Rows from block 7, named by matrix and row number. Each number is 50 + 12 x the weight over its row's rms, rounded and kept within 0 to 99. All counts start at 0. After the name is the row's rms in percent of the matrix's.
# conv: 3x3 conv (model.mid.1.conv.weight, 128x128x3x3), inputs 110-114, a 3x3 kernel for each
conv.0 096:40 50 34 45 55 34 52 45 49 41 30 39 54 47 40 45 51 41 51 66 38 38 57 62 44 36 42 54 41 35 46 41 43 50 45 47 46 54 24 45 46 36 62 55 43
conv.1 112:39 55 58 29 40 48 36 33 45 29 41 37 38 49 44 26 53 45 57 41 56 42 42 52 21 37 56 24 30 47 27 33 45 26 32 37 49 52 37 46 50 46 41 47 42
conv.2 097:72 39 70 62 43 47 53 44 51 45 56 31 47 45 41 44 38 29 62 64 42 65 57 34 53 38 46 60 48 38 61 61 35 58 55 37 60 45 30 51 59 64 32 45 52
conv.3 106:30 42 50 45 52 38 44 46 47 39 38 26 48 46 34 49 43 53 41 42 17 47 60 55 65 45 46 53 57 41 54 57 48 60 51 55 49 32 37 42 45 39 45 52 45
conv.4 076:42 33 50 41 55 61 45 46 51 38 35 16 40 64 63 49 54 53 34 54 52 50 38 52 41 36 68 19 16 41 17 36 60 28 44 57 43 46 31 30 44 56 54 62 56
conv.5 106:47 46 50 23 28 53 17 13 44 34 32 38 45 46 58 32 58 46 54 45 45 65 52 35 35 33 63 31 29 46 27 36 59 14 23 62 51 49 57 31 46 52 30 40 56
conv.6 106:28 31 57 54 43 37 51 57 58 47 32 28 50 52 55 48 56 64 65 67 38 63 36 35 56 52 73 38 25 36 47 52 61 41 46 53 43 44 36 42 46 47 42 50 62
conv.7 104:37 51 53 34 43 40 50 46 42 37 39 37 26 46 26 32 35 61 41 44 49 68 35 51 51 55 85 30 36 33 48 43 39 48 41 49 45 38 40 53 53 37 48 56 30
conv.8 110:23 47 66 35 43 49 46 52 47 31 58 41 38 53 41 36 43 59 60 49 42 58 36 54 53 34 64 13 23 49 31 27 47 31 26 47 28 43 45 47 53 58 45 58 57
conv.9 109:48 43 59 46 45 57 57 55 49 38 48 32 35 40 54 57 55 45 66 37 09 60 48 24 53 43 54 29 26 32 40 55 43 43 55 56 51 48 55 21 48 50 39 49 52
conv.10 103:55 60 37 36 44 51 62 64 46 51 41 54 59 35 39 49 52 32 46 29 50 51 62 71 52 69 50 53 45 40 50 36 33 59 44 36 49 46 29 45 58 39 51 51 45
conv.11 107:67 46 67 59 44 22 58 45 37 46 44 43 47 44 35 45 33 70 45 53 23 65 54 42 43 24 47 61 57 52 49 56 41 50 53 36 56 49 53 59 53 49 53 45 52
conv.12 099:46 53 55 33 55 47 48 42 49 44 46 46 59 42 52 62 36 43 33 39 29 48 45 62 41 48 61 32 35 34 48 38 43 52 47 49 51 40 44 33 49 60 50 52 50
conv.13 076:56 43 39 63 52 55 70 51 57 47 58 57 49 62 75 44 69 56 71 66 40 56 59 33 38 62 59 35 35 10 46 52 46 54 51 56 60 60 23 54 55 40 56 58 65
conv.14 096:50 52 55 39 49 45 55 52 47 56 75 84 63 32 22 28 44 51 58 53 34 46 41 50 34 41 48 53 66 66 26 32 57 38 42 52 62 75 60 71 55 49 69 53 50
conv.15 103:53 48 42 53 41 29 54 55 46 60 44 43 59 55 21 43 52 50 46 53 40 37 71 54 46 41 59 75 67 42 64 56 39 42 47 50 49 55 18 59 57 34 49 17 53
conv.16 103:54 44 39 60 63 46 44 59 58 70 15 45 64 26 54 72 57 42 33 50 38 31 35 37 34 39 30 68 54 46 71 62 49 65 58 58 46 39 36 54 44 47 41 46 39
conv.17 095:61 47 23 43 29 51 45 41 31 66 42 63 58 41 32 39 44 50 44 57 61 28 39 23 30 35 37 72 49 44 61 44 45 49 56 55 47 52 52 59 31 34 48 49 41
conv.18 108:41 32 53 33 37 59 36 30 51 26 36 34 40 38 53 44 48 59 51 61 47 65 49 49 40 42 84 23 24 43 37 42 64 38 43 56 42 32 36 37 42 54 28 44 49
conv.19 101:48 50 58 33 39 48 31 18 43 41 24 30 50 51 47 53 46 50 49 49 61 64 54 49 28 34 64 23 26 36 37 41 48 34 33 52 58 47 47 36 48 51 44 54 56
conv.20 098:66 44 43 51 42 55 48 39 62 43 63 54 54 39 38 31 67 47 58 68 32 63 53 26 63 53 61 60 44 39 54 49 46 51 43 59 49 47 33 45 53 46 49 54 73
conv.21 108:54 42 62 62 55 36 71 52 34 53 34 23 43 52 43 43 41 62 53 54 34 55 48 46 49 52 38 47 48 49 56 62 41 54 62 24 54 60 65 34 62 54 59 59 42
conv.22 070:35 28 58 41 57 51 56 70 53 45 29 40 53 48 54 52 48 50 65 43 62 60 32 52 52 67 40 29 09 53 35 44 55 42 61 45 38 16 57 25 37 58 53 71 49
conv.23 105:44 52 43 36 51 62 32 24 55 32 46 42 73 54 52 45 47 35 70 46 30 61 60 28 61 36 44 35 44 37 34 44 52 21 36 47 42 57 41 42 49 53 30 43 72
conv.24 102:56 47 46 46 25 52 39 37 42 50 41 48 53 33 51 52 58 49 43 54 40 49 50 49 59 59 56 51 48 51 46 38 55 46 31 52 36 59 60 43 45 50 47 48 60
conv.25 099:34 37 43 32 46 48 46 40 58 36 48 45 25 61 44 33 38 41 44 44 62 55 48 59 70 44 64 35 39 44 50 40 51 47 47 41 33 35 40 46 46 33 60 59 56
conv.26 107:56 35 36 52 66 47 51 42 42 59 46 39 54 65 52 43 63 47 36 63 55 28 62 37 31 58 63 68 56 39 58 54 53 42 55 51 62 76 40 45 37 51 43 45 55
conv.27 118:20 39 46 23 33 58 30 35 57 38 47 46 27 40 39 30 56 53 52 46 53 49 43 36 43 49 61 07 23 46 23 40 52 35 42 47 30 32 46 21 39 42 37 52 62
conv.28 102:43 37 35 31 34 28 47 33 36 21 59 48 44 30 41 52 35 43 56 28 49 78 55 51 48 26 65 48 38 33 49 56 48 56 53 55 60 42 29 52 45 44 52 46 48
conv.29 100:34 44 47 40 45 26 41 40 37 33 47 28 46 46 45 36 49 44 32 47 32 55 39 51 64 51 56 52 38 45 49 43 45 51 46 35 41 50 36 27 41 40 29 42 49
conv.30 100:57 44 32 25 33 38 17 33 40 47 33 53 68 41 58 72 57 50 09 56 56 43 46 41 64 40 34 60 50 40 63 48 37 69 53 38 45 45 55 37 60 36 44 33 39
conv.31 111:66 51 57 58 46 38 59 44 32 52 51 54 46 48 50 31 28 48 50 45 35 43 58 28 48 28 31 61 55 46 57 47 39 57 51 41 68 51 43 65 50 57 53 47 55
conv.32 098:35 34 44 38 54 52 52 69 52 45 65 55 51 40 35 24 48 41 36 21 59 41 37 48 39 57 53 52 33 39 33 49 53 28 57 54 44 51 41 33 32 45 44 59 52
conv.33 104:47 59 43 34 29 54 43 45 60 29 55 57 68 49 48 37 53 39 66 38 73 56 49 52 35 41 61 49 42 31 35 39 52 26 40 49 52 60 55 56 41 53 19 63 70
conv.34 071:49 34 53 73 56 43 74 62 50 45 24 34 50 45 53 55 46 55 65 62 39 40 39 57 47 48 53 27 36 37 52 57 45 68 61 38 44 42 50 36 49 50 56 62 60
conv.35 102:24 32 52 41 25 48 36 37 65 41 44 46 49 53 56 51 60 42 65 49 47 52 30 31 43 51 60 09 12 47 26 32 66 34 42 63 41 39 42 36 40 57 40 48 55
conv.36 108:36 50 57 22 26 54 31 09 45 40 51 49 43 51 41 20 48 40 69 37 43 53 56 38 29 25 57 13 31 45 24 31 62 29 23 57 41 48 47 26 53 48 31 44 55
conv.37 114:73 45 46 74 47 40 73 41 44 60 24 37 49 42 46 49 33 74 45 55 28 48 52 39 56 52 50 70 57 33 66 52 42 65 51 48 76 54 52 58 49 41 65 52 59
conv.38 108:42 34 35 27 36 50 31 43 49 43 44 43 60 41 63 64 60 47 45 41 58 60 33 46 39 54 42 32 15 67 44 32 62 37 46 52 42 26 49 19 33 51 55 60 50
conv.39 098:53 55 65 40 45 46 42 28 33 50 48 38 57 47 54 35 45 35 52 47 45 44 66 61 35 51 53 36 36 51 35 28 49 40 31 33 52 39 43 51 55 63 55 51 52
conv.40 105:47 59 46 18 27 58 31 29 46 40 46 49 48 62 61 41 53 48 60 46 56 61 42 25 28 31 71 28 26 24 13 34 49 12 38 54 54 49 46 35 50 49 36 52 61
conv.41 109:30 32 59 51 55 41 66 57 45 41 46 35 47 63 37 43 50 41 52 48 28 52 46 47 53 45 57 31 30 35 54 51 50 58 52 33 45 40 47 36 55 66 49 52 52
conv.42 100:51 42 35 34 42 34 41 41 31 40 41 63 45 47 51 38 50 47 46 60 62 69 41 51 51 35 44 67 39 57 63 46 47 42 44 31 53 40 44 46 41 54 52 60 31
conv.43 106:38 34 49 38 36 62 40 43 62 33 51 38 43 52 58 47 50 51 42 46 43 45 35 58 49 46 38 25 24 60 24 27 61 24 19 48 47 30 43 37 32 51 31 38 61
conv.44 098:79 48 28 46 44 49 39 52 57 35 44 29 55 46 56 93 52 50 44 46 56 58 56 51 65 44 55 40 38 43 55 39 46 58 34 47 75 41 45 25 37 39 52 38 56
conv.45 099:29 31 55 31 39 36 35 28 36 40 38 30 38 54 37 53 39 48 67 48 45 69 52 57 62 55 68 39 44 54 40 45 42 35 43 39 30 33 35 42 53 44 60 53 36
conv.46 111:38 44 50 42 39 53 40 30 60 33 44 41 43 49 38 47 50 48 49 43 58 64 44 39 38 46 62 22 28 31 36 38 43 37 34 50 51 41 26 45 45 38 48 54 55
conv.47 113:50 64 41 25 35 54 28 24 33 56 47 60 57 48 49 38 48 53 58 48 48 56 57 56 23 24 46 38 48 56 40 36 55 28 32 49 60 49 61 41 46 45 46 52 47
conv.48 101:39 56 43 34 25 53 33 49 76 53 56 33 42 38 49 49 55 41 58 39 42 44 48 43 50 59 31 52 50 36 43 44 45 28 47 37 37 05 33 64 46 55 45 73 81
conv.49 104:61 49 58 62 52 34 61 46 10 45 50 37 46 46 68 41 44 47 46 51 40 57 31 43 53 49 46 68 58 38 71 59 36 65 47 18 52 50 39 54 55 51 60 61 42
conv.50 105:27 39 50 49 43 46 51 50 56 33 34 48 36 35 56 61 54 48 61 55 40 51 41 33 41 64 56 40 27 39 55 44 47 36 50 55 40 35 50 49 54 43 60 56 49
conv.51 105:27 39 50 34 39 48 24 53 64 38 40 31 48 55 51 55 49 56 70 54 37 50 44 41 52 45 63 21 35 34 26 38 55 27 37 62 31 35 39 32 46 57 34 44 54
conv.52 077:71 50 52 73 57 44 59 39 53 48 37 19 41 63 56 44 52 64 54 57 27 62 48 36 54 45 58 57 53 13 57 49 45 55 44 52 63 72 36 57 59 43 64 52 63
conv.53 104:53 57 43 45 46 30 46 62 48 41 54 44 25 56 69 49 46 60 61 45 61 35 45 70 43 35 75 71 43 37 44 44 45 23 44 60 46 27 22 67 60 37 63 60 39
conv.54 098:32 42 43 33 32 50 48 42 45 75 74 27 68 68 34 56 30 29 43 44 43 31 39 55 46 42 39 25 44 48 27 35 40 48 41 54 48 51 41 18 34 51 50 43 50
conv.55 094:30 38 40 43 60 36 43 55 35 33 32 51 50 49 47 60 47 44 35 44 62 53 48 68 47 39 54 46 46 47 81 58 41 83 77 48 43 62 67 49 41 37 76 59 45
conv.56 109:51 54 54 51 52 45 57 53 54 74 17 20 66 54 34 44 44 40 52 45 34 55 57 48 67 38 41 64 58 45 58 49 54 55 41 45 39 31 21 43 54 55 52 36 62
conv.57 104:26 34 57 41 29 47 39 31 55 40 45 34 35 40 57 57 61 64 50 60 32 55 39 34 54 44 61 20 34 44 30 27 58 39 30 63 34 42 37 24 30 44 46 37 55
conv.58 095:54 50 56 46 43 44 44 40 46 41 50 47 43 53 44 42 33 20 64 56 60 70 55 60 83 48 59 50 37 44 31 25 35 19 29 36 35 37 47 49 59 64 46 51 49
conv.59 109:28 29 54 16 35 52 39 49 42 35 44 29 48 39 39 34 42 47 40 55 54 47 47 57 69 44 66 20 27 62 20 39 62 20 45 54 31 27 57 07 36 53 34 45 53
conv.60 062:31 54 57 19 24 61 21 12 63 35 40 60 54 48 53 38 57 53 52 43 58 57 58 56 44 48 50 30 22 52 20 20 56 24 10 57 40 50 63 49 53 66 34 46 59
conv.61 102:69 52 46 57 53 44 46 37 31 43 55 56 36 43 49 27 35 54 64 38 44 44 27 38 55 48 56 36 58 57 44 61 49 38 37 38 60 38 33 37 66 61 44 45 41
conv.62 103:43 39 63 48 48 54 51 37 49 43 27 28 36 42 49 66 52 26 60 53 33 52 34 45 59 65 52 49 38 48 43 43 53 35 39 36 54 17 37 39 40 65 48 48 61
conv.63 094:60 29 45 43 43 29 40 58 43 69 59 68 81 51 43 68 51 26 61 72 52 47 53 55 42 50 40 45 55 47 25 41 50 32 45 46 44 44 47 53 48 57 36 42 43
conv.64 095:37 52 37 42 34 50 45 39 33 64 52 73 38 34 27 32 28 41 66 64 40 33 34 44 49 41 40 44 46 45 36 34 49 35 32 44 29 51 45 50 48 44 46 46 43
conv.65 102:47 40 46 45 46 46 60 60 33 57 81 46 45 52 38 47 33 24 46 45 45 66 31 43 60 52 35 31 37 39 37 43 34 67 60 37 51 42 29 45 32 36 70 54 36
conv.66 105:47 45 42 45 58 50 67 53 55 68 21 57 67 70 53 31 53 61 64 57 51 28 54 31 55 49 36 51 53 50 47 55 54 43 42 52 51 29 29 48 48 46 40 45 55
conv.67 099:73 39 34 50 44 53 43 52 58 55 27 42 65 35 72 81 28 56 25 55 59 55 44 31 60 63 32 34 34 44 44 49 59 48 44 45 61 24 64 31 37 43 19 34 52
conv.68 102:75 58 26 52 37 38 31 28 36 52 39 53 74 47 53 63 39 44 35 42 63 56 52 44 54 46 52 48 41 55 50 44 65 29 37 50 44 28 43 37 41 52 40 30 41
conv.69 084:69 49 60 67 52 40 72 40 41 41 31 25 53 52 48 61 51 64 51 47 34 52 57 38 46 57 53 58 50 26 61 56 40 62 51 49 57 60 49 53 57 48 61 51 65
conv.70 110:23 30 38 41 53 48 48 50 45 15 31 46 49 39 63 40 49 52 61 57 26 61 61 30 41 36 52 18 22 34 42 43 49 51 50 50 32 32 43 31 40 55 49 47 56
conv.71 112:57 54 53 62 51 39 59 41 48 47 28 32 50 53 55 41 50 49 58 48 24 49 51 37 42 47 57 59 56 26 68 56 47 61 55 52 57 60 49 56 58 48 58 58 61
conv.72 085:38 36 50 42 34 53 35 25 54 34 38 33 55 38 66 50 61 49 55 53 47 68 40 38 42 44 68 09 11 49 28 32 57 43 30 54 42 46 54 32 42 55 42 52 55
conv.73 105:26 39 58 31 26 55 38 66 46 48 54 50 46 56 47 43 47 39 66 65 43 42 44 39 46 29 63 40 23 49 25 24 56 13 34 51 24 32 37 37 38 52 48 46 52
conv.74 113:55 48 63 64 54 44 63 47 55 61 37 26 52 57 41 63 35 65 38 47 38 39 47 52 47 36 46 62 56 39 62 57 54 58 52 46 50 40 37 52 44 48 53 46 57
conv.75 101:46 46 31 44 49 45 40 53 48 47 28 58 53 44 39 53 40 45 53 65 55 35 60 52 40 61 32 69 53 45 77 62 40 60 37 43 30 41 35 66 43 49 53 41 20
conv.76 106:54 47 49 36 42 45 30 25 29 41 68 71 51 49 46 28 42 48 52 51 35 62 43 36 37 34 49 45 46 36 36 58 45 41 50 44 54 50 55 37 47 49 37 45 54
conv.77 109:64 57 47 38 49 48 51 51 26 45 55 58 49 30 53 44 50 43 26 49 18 46 41 65 47 54 63 43 33 50 52 45 50 48 57 50 52 40 37 40 26 44 61 70 43
conv.78 101:47 42 55 54 45 52 46 43 53 39 39 32 44 42 59 47 54 63 57 58 27 47 48 32 43 52 73 35 37 12 37 40 53 37 35 56 47 53 33 47 55 47 35 40 50
conv.79 076:40 43 45 31 41 55 32 46 42 42 34 48 57 46 55 42 65 45 56 43 45 64 44 51 38 41 55 33 00 58 37 16 58 32 40 45 30 39 56 23 29 57 42 58 46
conv.80 098:64 44 59 67 52 33 65 45 27 44 27 39 40 50 41 52 25 63 46 47 29 55 47 41 54 55 38 68 60 48 67 60 41 61 55 21 65 47 55 66 54 55 66 53 43
conv.81 083:61 41 70 47 50 32 57 39 29 44 40 24 40 59 45 37 50 60 60 52 41 65 48 55 35 33 46 50 38 51 51 47 46 54 47 36 67 45 53 41 45 53 58 54 48
conv.82 111:62 50 55 49 52 48 41 41 36 48 52 47 64 59 52 44 41 50 45 50 29 61 58 28 38 45 44 54 53 41 54 64 49 44 55 41 52 51 57 49 55 57 48 48 53
conv.83 098:47 44 42 55 35 40 47 34 44 42 54 50 37 28 62 45 61 52 26 47 22 44 49 35 43 42 60 38 32 39 49 36 53 62 53 74 38 42 26 47 27 34 58 38 58
conv.84 091:61 53 51 61 54 44 45 36 50 32 24 27 52 42 50 44 45 56 55 49 34 56 40 32 38 41 77 54 47 15 59 56 47 50 41 51 57 58 30 55 65 34 55 54 52
conv.85 097:53 68 47 59 56 30 52 49 44 51 43 50 47 51 45 46 60 23 50 69 35 53 59 57 59 47 62 58 49 37 61 48 52 55 42 55 47 53 32 62 38 43 62 36 43
conv.86 103:49 50 52 45 35 44 35 23 27 39 30 37 48 34 19 48 46 42 30 37 55 53 46 60 60 31 67 19 55 52 22 41 55 36 32 39 37 71 51 45 55 63 26 26 37
conv.87 078:44 49 59 54 38 54 44 34 61 50 29 34 43 67 60 44 72 56 56 46 41 53 54 38 40 45 62 28 24 37 36 34 61 37 37 70 46 61 46 40 50 55 40 51 53
conv.88 096:25 37 52 32 43 60 25 57 64 62 45 52 61 63 45 38 65 59 49 54 51 64 39 37 46 72 68 47 27 46 56 38 49 30 48 56 23 28 28 55 40 43 43 63 48
conv.89 109:45 57 59 37 40 43 34 29 31 44 60 50 45 41 43 48 57 66 66 48 38 55 55 64 36 16 53 30 43 56 28 30 57 29 31 50 40 54 52 34 43 51 29 40 46
conv.90 111:45 58 45 45 51 53 46 49 56 41 49 49 50 50 58 47 46 51 53 46 78 55 44 66 40 55 61 46 46 44 49 48 45 46 48 41 53 50 41 68 54 44 54 56 42
conv.91 100:46 29 56 64 43 44 58 35 31 33 44 17 39 38 52 32 32 46 61 65 44 69 66 58 45 66 59 52 49 43 71 48 43 64 52 37 64 30 18 40 55 49 58 67 55
conv.92 089:67 51 60 67 47 36 62 41 40 41 20 33 46 61 62 63 44 62 51 62 23 55 62 43 47 46 61 44 40 20 62 52 47 60 48 56 68 75 45 47 59 41 56 45 53
conv.93 099:36 40 59 46 36 44 42 29 39 32 32 20 43 49 41 48 57 49 55 58 40 64 40 59 40 40 74 28 27 47 42 41 54 43 51 35 41 44 46 33 48 65 49 48 36
conv.94 107:37 24 51 68 55 37 63 44 55 36 29 27 52 65 37 42 39 55 57 62 45 45 37 55 41 43 51 34 41 51 54 50 51 50 47 46 29 38 42 67 47 51 54 51 57
conv.95 108:52 55 31 53 53 21 53 51 49 50 69 51 48 43 61 57 56 46 36 41 33 48 51 63 63 59 51 38 41 21 42 41 25 45 57 52 52 52 40 48 37 34 68 52 46
conv.96 102:38 49 39 61 47 50 54 30 47 30 59 48 34 45 49 24 51 66 74 51 32 57 66 43 43 29 51 34 68 35 49 66 44 46 37 49 32 25 27 50 66 45 65 40 62
conv.97 074:29 35 58 42 49 51 44 46 54 33 35 27 38 63 59 53 55 46 55 50 49 60 51 44 37 48 54 18 08 39 30 27 62 41 39 52 37 42 53 39 47 63 54 58 55
conv.98 107:36 52 59 37 43 56 53 33 58 63 54 48 53 37 28 39 35 34 47 39 39 47 42 49 46 20 45 56 72 69 48 44 47 51 38 39 58 80 62 46 57 61 38 37 58
conv.99 073:43 48 58 30 53 49 39 40 48 50 54 47 54 51 45 56 58 52 49 58 48 54 47 57 46 34 50 31 43 62 31 38 57 28 22 38 55 56 56 42 49 51 53 52 57
conv.100 100:43 38 40 58 42 54 77 50 32 48 72 76 50 21 23 43 50 46 59 51 34 57 56 36 45 35 33 53 57 59 55 47 47 62 48 43 60 45 16 55 44 51 63 44 36
conv.101 102:51 44 61 48 46 38 46 29 22 52 48 44 55 51 45 46 31 46 70 61 42 50 40 60 44 25 32 59 55 56 74 53 52 54 43 41 45 58 44 45 45 54 58 53 44
conv.102 101:55 48 48 49 48 37 41 35 34 60 47 63 57 41 33 50 58 53 92 70 37 48 44 37 25 37 23 28 37 63 38 36 45 48 51 42 65 41 47 45 24 43 57 52 38
conv.103 112:38 56 51 23 29 48 28 23 51 40 51 42 51 50 44 33 60 42 61 45 58 50 54 48 11 31 65 22 37 44 26 33 45 24 26 46 52 56 43 45 48 43 38 49 53
conv.104 095:56 34 48 59 50 48 48 36 51 48 33 31 61 58 46 50 51 72 56 58 31 62 47 22 46 38 70 48 37 22 46 51 46 33 36 49 51 51 34 54 57 47 40 47 61
conv.105 091:32 51 43 29 35 57 29 37 54 45 43 39 40 38 47 44 62 59 64 48 53 51 45 41 32 45 65 16 21 47 13 24 58 27 27 57 42 50 44 27 39 51 39 50 55
conv.106 100:45 53 69 42 44 50 45 32 44 41 46 39 47 55 46 38 45 48 56 47 52 70 58 36 35 44 66 27 30 29 35 47 56 37 37 47 54 57 36 40 56 50 50 52 56
conv.107 115:53 54 62 61 47 48 56 36 59 65 32 33 57 63 24 39 36 41 41 41 20 39 56 47 51 27 57 62 54 44 59 43 59 46 36 56 58 61 51 53 42 48 39 39 55
conv.108 105:60 47 27 49 47 53 39 50 60 75 57 60 72 38 50 63 68 44 28 36 15 37 42 44 68 53 58 55 35 44 53 30 46 41 38 53 54 47 37 37 29 36 54 56 61
conv.109 107:32 50 47 42 46 40 35 34 45 24 41 31 51 23 32 40 46 40 56 45 44 60 54 56 34 78 51 26 33 42 40 37 44 40 40 53 14 40 50 32 47 61 37 49 39
conv.110 111:36 36 50 69 50 37 65 53 47 42 36 29 46 44 57 37 55 51 67 57 28 61 41 40 45 44 63 49 40 31 53 60 53 51 51 47 34 49 31 48 52 47 51 50 45
conv.111 072:32 38 41 49 48 46 38 44 64 53 21 32 56 59 57 53 50 55 51 61 46 38 33 41 53 56 61 33 23 26 46 30 49 53 38 52 48 37 36 62 42 58 52 63 59
conv.112 110:19 29 41 73 56 36 45 58 52 33 45 46 46 43 49 46 46 59 52 53 21 48 36 44 61 54 60 28 25 31 35 55 54 48 57 53 31 44 47 58 41 48 46 58 49
conv.113 084:47 49 46 36 36 43 29 18 50 43 52 33 39 41 54 39 55 70 53 66 51 74 58 38 31 43 71 28 41 24 31 36 54 26 34 62 55 59 29 37 51 30 38 50 58
conv.114 097:49 57 32 44 48 33 41 47 30 61 32 54 60 34 50 58 69 36 47 54 37 43 50 34 23 55 38 50 38 44 48 49 47 39 52 41 64 40 52 53 40 49 43 58 33
conv.115 074:48 36 64 59 49 50 50 36 56 28 52 24 47 56 44 59 64 58 51 54 52 68 55 38 56 47 58 27 26 26 37 37 49 41 46 58 49 39 29 49 47 53 47 56 65
conv.116 069:42 39 58 43 57 50 35 52 45 39 30 28 62 59 66 59 48 54 55 49 21 50 34 35 56 53 61 37 26 28 45 53 60 47 54 50 47 50 46 49 44 52 38 58 54
conv.117 109:29 42 62 38 34 51 25 43 49 38 41 26 47 55 61 46 53 41 74 41 38 32 51 54 50 47 56 38 37 37 22 34 55 22 24 47 21 30 17 46 56 59 35 48 54
conv.118 100:44 55 65 30 33 63 29 37 58 25 44 47 33 47 38 39 40 53 61 42 37 61 60 37 56 38 71 37 25 40 43 29 53 40 27 57 30 30 29 50 59 46 49 49 51
conv.119 099:56 37 31 64 47 45 58 58 50 46 28 39 46 56 36 47 52 48 51 82 49 45 53 38 58 26 54 53 47 30 74 49 35 89 60 44 74 61 34 70 48 42 64 48 40
conv.120 114:67 40 50 71 54 33 63 42 44 39 37 40 45 50 43 41 38 66 54 58 15 49 53 27 61 44 51 67 61 28 66 61 42 45 42 40 53 41 36 55 53 49 53 43 54
conv.121 109:34 40 50 22 21 46 21 17 60 38 46 60 54 54 46 36 51 40 76 60 45 38 47 48 29 32 57 42 43 46 26 25 49 26 17 56 27 49 38 50 47 53 38 36 48
conv.122 070:39 34 45 39 45 56 37 37 53 44 42 32 60 62 58 49 60 48 48 58 61 54 52 45 41 52 58 36 32 31 29 38 50 25 30 46 42 37 26 46 46 56 52 54 53
conv.123 105:61 41 39 34 45 45 49 41 30 61 49 62 44 43 37 31 44 54 49 63 39 51 44 52 63 41 33 49 47 66 57 47 45 45 48 30 51 42 53 23 42 55 61 63 48
conv.124 103:37 48 56 52 56 40 51 47 38 62 51 50 42 35 32 25 54 40 45 35 58 38 33 36 45 60 52 63 38 54 67 54 41 65 75 39 41 46 63 47 44 47 54 52 19
conv.125 097:26 41 44 48 40 30 54 51 39 42 28 67 51 37 50 35 62 53 68 86 10 49 43 26 40 30 36 28 45 55 35 40 52 52 40 48 36 36 44 38 42 60 46 37 40
conv.126 065:41 34 50 43 47 50 49 40 49 37 26 25 58 47 77 52 59 58 36 61 62 62 48 46 38 47 66 24 18 37 37 40 51 34 41 53 45 47 55 37 43 60 56 66 58
conv.127 110:31 50 64 31 33 40 48 40 35 26 34 28 22 36 42 38 44 48 44 27 54 56 31 51 41 34 57 12 27 54 56 47 52 68 57 47 45 43 61 34 66 67 64 63 56